A small spectrogram enhancement model, trained from scratch: log mel input.
Rows from block 2 of a small spectrogram enhancement model, named by matrix and row number. Rows with one number belong to one channel. Each number is 128 + 24 x the weight over its row's rms, rounded and kept within 0 to 255. All counts start at 0. Numbers have three digits each. After the name is the row's rms in percent of the matrix's.
After each channel's rows are labels from the 100 clips, of 14976, where the channel reaches its highest value: "top examples" is what is common among them; "peak in band" is the frequency band that holds the peak. Only what is clearly more common there than usual is listed. The data: simulated sounds of rotating machines with and without faults. In brackets: how many of the 100.
# convs1: first pointwise conv (model.enc.1.0.convs.1.weight, 128x128x1x1), inputs 64-127
# convs3: second pointwise conv (model.enc.1.0.convs.3.weight, 128x128x1x1, transposed), outputs 64-127

convs1.111 084:111099101165119124101112153137134111131140105153135112122101126120153161110135117137143105090107084131152075115127113092162078129132058139097127124111184083128141139124158135158092107128126151
convs3.111 107:110091139187120132117140128157142131115101185133149149131138148180103167151148134122147145177128078110160174123158100145163137130095128126179146104174145122107144144173104121109160160109144136
top examples: reverberation (70); text has "room" (70); text has "reverberant" (70); pump (33)
peak in band: 250 to 500 Hz (31)

convs1.127 079:133131104137119138099099149122105088122119106126098104118139127108152132154128099158127121099109064134142113093097062097147111133159104141104155133080141096143140161133122154142127117138110117
convs3.127 099:153136109144104128121124124158136103125093195148132196128129134117109137105158126118150133114095083088132147107139076086137149128101127127157135134121113105129121144129108060103158137080158151
top examples: compressor (46); imbalance (37)
peak in band: 0 to 250 Hz (77)

convs1.25 112:131180187141104100133084140116144122111133119130098138094131140131122114108053121110136132143127119125121142099153118126131143129156170132136131133130112135125127159110161114127155115142138159
convs3.25 119:129118123077123119102143161156168122130143123124096133155143128116116145135148145132139116152131145101125126118157151111145153132093126178104187112096127140106152129130122114132106107117157089
top examples: turbine (79)
peak in band: 500 to 1000 Hz (55)

convs1.107 085:093097106104118156119131148117106122151097131126132111085124126123137160146175106143127136148149112119131127117090119106134136127143163163100154221131103112161135127152170168114107112084146121
convs3.107 114:115152111153094121127153137098116127146148144136130133100157143105102101120127157133144094164124155137137138169115152125141133120145140170130116118157120148162159154148115136145097125120122122
top examples: reverberation (80); text has "room" (80); text has "reverberant" (80); compressor (50)
peak in band: 0 to 250 Hz (97)

convs1.56 090:108126160104086121160175188141127128100128126116066153138096154128134118133123108118107109117166116094128125095163115107145178128136104116156150110115119140103141180131105147094147122156132106
convs3.56 119:085128137102162099150138164113155153157168119100155120118094116152124089130142151164142118113158136157068134169086119148123125157099092136122151129125139157140124154142093156124091124145161126
top examples: state: normal (77); text has "fault" (77); speed: fast (63); machine: turbine (33)
peak in band: 0 to 250 Hz (72)

convs1.35 096:115139117157104126166134143129119108139122123125130131092114095121117101169132149083120131122129110177126125129114088094077148125134136145134153126084156155125142070098133169089122167159130121
convs3.35 096:138070121131115134154120143153152155170136114107181099096117114131101096117141134117155148117157159148106113121116144088159147133129110100124163150152158133107150180141119091093129127082131128
top examples: state: faulty (92); rattle (67)
peak in band: 1000 to 2000 Hz (59)

convs1.6 088:157160159138135108141103111116193158083095159122113116077138125130117097180103094098064107133124152110143160102154145156116139127175164117160104124152125096121106142130164121149138122184118136
convs3.6 078:098159124150116175163111102176150116115147113137135137108144112155147135143114125117122093127122140081123138108123141125136149124116124142122121121104139150097101129130084126119125114080193149
top examples: turbine (42); rattle (38); machine: piston engine (31)
peak in band: 500 to 1000 Hz (52); 0 to 250 Hz (33)

convs1.9 137:109152157133105120115119153145127116138098163124076120061128141115112115142099088154102127129139119117131132090144084098158141127141152137151138140093109115102136186134139162140152111150125142
convs3.9 112:162148110136131125119130135145124126153088147123141160137144137098079127094129104067126141099095120128154107101133096120095134110107144118139143146130138101110165119119143062155124159099118123
top examples: turbine (58)
peak in band: 500 to 1000 Hz (52); 250 to 500 Hz (44)

convs1.90 097:116112126116123123110145081136164118152090124129145164124133162109152100170146135157172105134112125143113134094119139142090142133152145122119149094156139151083123087135116119143106103156128152
convs3.90 105:101122119108129135167110133139133140124140103130103130125152070139102138123106123138160150170152110106109110120151162115132119143125113109169082138159125128136090102125144162127143095082106162
top examples: rattle (55); fan (30)
peak in band: 1000 to 2000 Hz (42)

convs1.33 084:115134119112134144125166145101186119155102129104166133140119193109153179156156161117159143147128119175128104155109133120115120123121165106089154127114116143107176134124111127126103125098127149
convs3.33 099:125143130119069161113115106161103113126077158157158147144117123134141123113116092130113106087118088119139108098133111101105139057112155105118147148120185123117138153124085105105150142128149082
top examples: gearbox (54); rattle (33)
peak in band: 500 to 1000 Hz (47)

convs1.110 113:165098124079117112124140142096167129114074088090118154129140142139144113145132101109124178096157114120124125103123145137124126124114144193118122094138134137181108128144105139120103132103131096
convs3.110 084:139052158147141125115134133168124115085096148141112126113156124139140150116161117110120150124119130139170155135157150144113127152103117098133131129136076133101100105129103115129150125119154147
top examples: reverberation (98); text has "room" (98); text has "reverberant" (98); electric motor (31)
peak in band: 0 to 250 Hz (89)

convs1.2 080:143174155124127121157101118113162162088082142105111104086130127120126056155106093104080123116143151113121172104131133152116147124134157140145113107154136135091089135103159121156144124146121136
convs3.2 071:117141121114090172143091097177137126134148122151144091138132064140133124164107122126119112138140147081123122110114130108118147115121132133135147139129172138119096117156105132119122122103154135
top examples: turbine (41); piston engine (40)
peak in band: 500 to 1000 Hz (49); 0 to 250 Hz (45)

convs1.21 084:161176164133146131148092106102175119098096152143119115057134114112125133148085078114093129129124121124126151106155132117121137127174163115166112148120121092092114128127157108158136134161130151
convs3.21 055:184121130100131109092148166092140125136108140126099115151122143103119138142148111132108153137129125179137110124140117122088088113135126123128139159165116100146178124101157123138131127125059095
top examples: speed: medium (60); electric motor (49)
peak in band: 250 to 500 Hz (67)

convs1.57 080:085130145120088121171144176143137125094154142134067170135094138118123067152125099118112097100161138106130147099159143123113162133108113089149137107127121148085136167132115133092138148161118119
convs3.57 100:163136122144089160115107103146106082104088137160094135139156149112136157119124105111095138138106133085178130082183143121153118087155140118131096147128109123112147115099130101132166122111100119
top examples: state: normal (78); text has "fault" (78); speed: medium (63); turbine (58)
peak in band: 0 to 250 Hz (87)

convs1.52 095:117149135166130164134067133135161113098138165153107118119054097156110126123116109119103151084118139137142139125145126086111110129111129127141158137081110119127131121113189160115132149151132069
convs3.52 115:120130141098144117143136136095121104070146100128088098114132100117139143133136157162096106115122109113117122123121155126132093152139086117112079133135073149115111144094103117130131124071138144
top examples: compressor (50)
peak in band: 250 to 500 Hz (43); 0 to 250 Hz (37)

convs1.114 110:163144118105147154112132149118146129114140122092154154138154151133140111118147161130127174121112174114135105140078115109154161130085134115105148100108135132168124161109123103103122146108131092
convs3.114 103:162174154146136169181138142141144136120135142147117149126136150163127175135177126158092155146138120130115125126176138153126099121136143123151073147175130163128119159099081133116139149094161124
top examples: gearbox (32)
peak in band: 0 to 250 Hz (39); 250 to 500 Hz (38)

convs1.83 087:098095120106121126097121079115109135157114157106138142174117164093102155163158130170160089099104116131124133082109088148092148122128149120127124116144138133139116094135100164158141146166126115
convs3.83 042:145128112161098091131155155177096141156133200117156119139128147137098147133170109128144125158120102142173120134107102135130114130153133144127161118114110129109139128151086141157132167130124154
top examples: rattle (39); piston engine (36)
peak in band: 0 to 250 Hz (57)

convs1.13 098:163163159131158147136079091096190118119114116147130124071111121135156144155076088124118125142125125128102132113160139141103122129161165109159106140132106099096113104144163110158143145182129144
convs3.13 009:132121101112104132160111139170114173130117102109164150148165111114191119145152135111108151129145151143154123133158136159110092155173137109117109153098163098113095170139110119135105124121107142
top examples: gearbox (57)
peak in band: 250 to 500 Hz (57)

convs1.61 086:110152159120111137133156140092114121193126151105131077127125127091093159102130148171174153145140099173111135133128104128135157125178148113133147128094121127111155153105115155155133120103128095
convs3.61 088:140122113141145107108136119125148138114108131066120133161125141153124164144144100077132131149124141132172128121122107166127177131131141152142131042133144086144137106143185112105144137121131165
top examples: gearbox (42); turbine (41)
peak in band: 500 to 1000 Hz (40); 0 to 250 Hz (40)

convs1.12 129:151196183139122105122088136120129133122136119126109138112119128133128108134068125133121138159127132120137142114147139137150171129158162140140133123154101142154156134104141123109162121133131152
convs3.12 130:153120124082122124113141156167177131117140127119093135153127127116101131140157122118132113140137158111120119111145167108129157127122124171092185112072123141099153134130122107144106103110161108
top examples: turbine (72)
peak in band: 500 to 1000 Hz (51); 0 to 250 Hz (31)

convs1.89 106:115131153105181085111156084106139176105164111104173136132144159119152129114129151150088133145062146144131075157131144143097125130133120119145113124147133139114121124119109138172095128142124126
convs3.89 110:135162130145151137131126135151146157107177091123143123099123123114140108165105119104131128141165129180112108166123157133134150128156116150124129120161131131124138155130187165119122143131121133
top examples: state: faulty (83); rattle (75)
peak in band: 500 to 1000 Hz (51)

convs1.100 119:127121126131124135159140118096140116154110099141132112132113076111166152100132156137083127162110103108129100131109144145141093126123134109103150167092142211118157150141146150175108123129125149
convs3.100 131:092103141121118114107134095125145129140139119145130132136106099126138098153155110144118130155143158120131132156133103119121117125099137111142179123146118068115163134121152164190126116146127134
top examples: piston engine (50)
peak in band: 250 to 500 Hz (45)

convs1.69 112:147137139078134097154134100095118167112116115092112098106153152159148115106116160106079175147124147133129114147124147165069174130122142136117118103173105156132090094093129109130105140159127088
convs3.69 132:145147111145136132103120139098107092084114136122125129132142148127136174141102142115091106133080106096122105097125090139147090100117160140151093090130112126132137155098106098133107107095113081
top examples: state: faulty (91); rattle (82)
peak in band: 500 to 1000 Hz (58)

convs1.108 122:147135116092129113101151141102161102137084121098145150130143148116129103146142114143134149084117114120132120124116097108154114127101140196139138106101133088175157149122137159129090126157127079
convs3.108 115:120110101112074137120130093121153160096174112122098132167110134123141126179085144152117108168171138103138127117134159110100124116168166163136147124112169117161113062148179180135128129124125136
top examples: reverberation (91); text has "room" (91); text has "reverberant" (91); imbalance (39)
peak in band: 0 to 250 Hz (81)

convs1.27 106:164154164146132112128094114110212143093124139144126132073128111130137128155084105105091119154117129122139138110165147153120123127172165115157110116149109092111100123138164118149144122198125144
convs3.27 089:082153127132123160165122126160126123116128114120145158111158115142145124110124108128124120097111137085129117111127135096110121122119140122107086109106138142085108144100103107115122101085217132
top examples: speed: medium (60); electric motor (53)
peak in band: 250 to 500 Hz (58)

convs1.51 126:138149109127114141155130138122133129134116127132140138089120113131099121166138130093158122138114124152105129139115105070074125128122139124138126130067149160102163096076142186107108098101125127
convs3.51 102:104091139134135146134116118132145160171155126112152103102125113132140098123162111123147171131163114173118125147132160101155149149097100101133132145142161144119136157105102124082169142180134104
top examples: state: faulty (94); rattle (72)
peak in band: 1000 to 2000 Hz (60); 500 to 1000 Hz (30)

convs1.99 078:124108126111120118122137145116095128122105067132123122119156147136184106162159116142119148094156108120149061103078102128125150129158125205107138121128135140134121129132140155097080129107125116
convs3.99 083:115116110131105136152106106185074130108102168144154164110123111125145117091141126124175169111103131092123173117132138106093146160117125067134139136124108121155116125141111105096154108104152132
top examples: reverberation (70); text has "room" (70); text has "reverberant" (70); imbalance (41)
peak in band: 0 to 250 Hz (44); 500 to 1000 Hz (30)

convs1.95 094:113086147088108091082146095133118104156083163108124146125121161111137073166120161161144114095134124134153177117146108137108115129104160158148137110143107136136135081132147144154120127175138117
convs3.95 088:074051133091166110114114121104104122136113124128143090116105074140126106122161124129131142128114132137115131140122155141091115120114076081116142137142070131125115094117129130111147115132110133
top examples: piston engine (53); rattle (32)
peak in band: 250 to 500 Hz (47)

convs1.14 125:135189185135080102131090150117144130122132098136083129105125135138128130112059120121139144166128127122137129106154133129133130130152167136122122135129112148131137159110156120130152122129138153
convs3.14 130:130111127071125123100143160154163120134151126127097124154142131118130141143149148122138104149149145103119128116151152116145154129110127181108184109084125138099155132129119113122106109119158090
top examples: turbine (76); thin (high-pass) (32)
peak in band: 500 to 1000 Hz (36); 250 to 500 Hz (32)

convs1.72 100:123160115152108141124129120136070111141133070153123098156125172113150147123138100145131080139149127128135085115118124121123150130222146122148131130119126118094134120097099109126086117139124155
convs3.72 105:132149118114137133115114115106087114097110099131069132075096116123115131106113167106144065120108116126121116140121133136139117164136122114137077163143078133126124139120153089160172131089133187
top examples: reverberation (81); text has "room" (81); text has "reverberant" (81); gearbox (40)
peak in band: 0 to 250 Hz (42)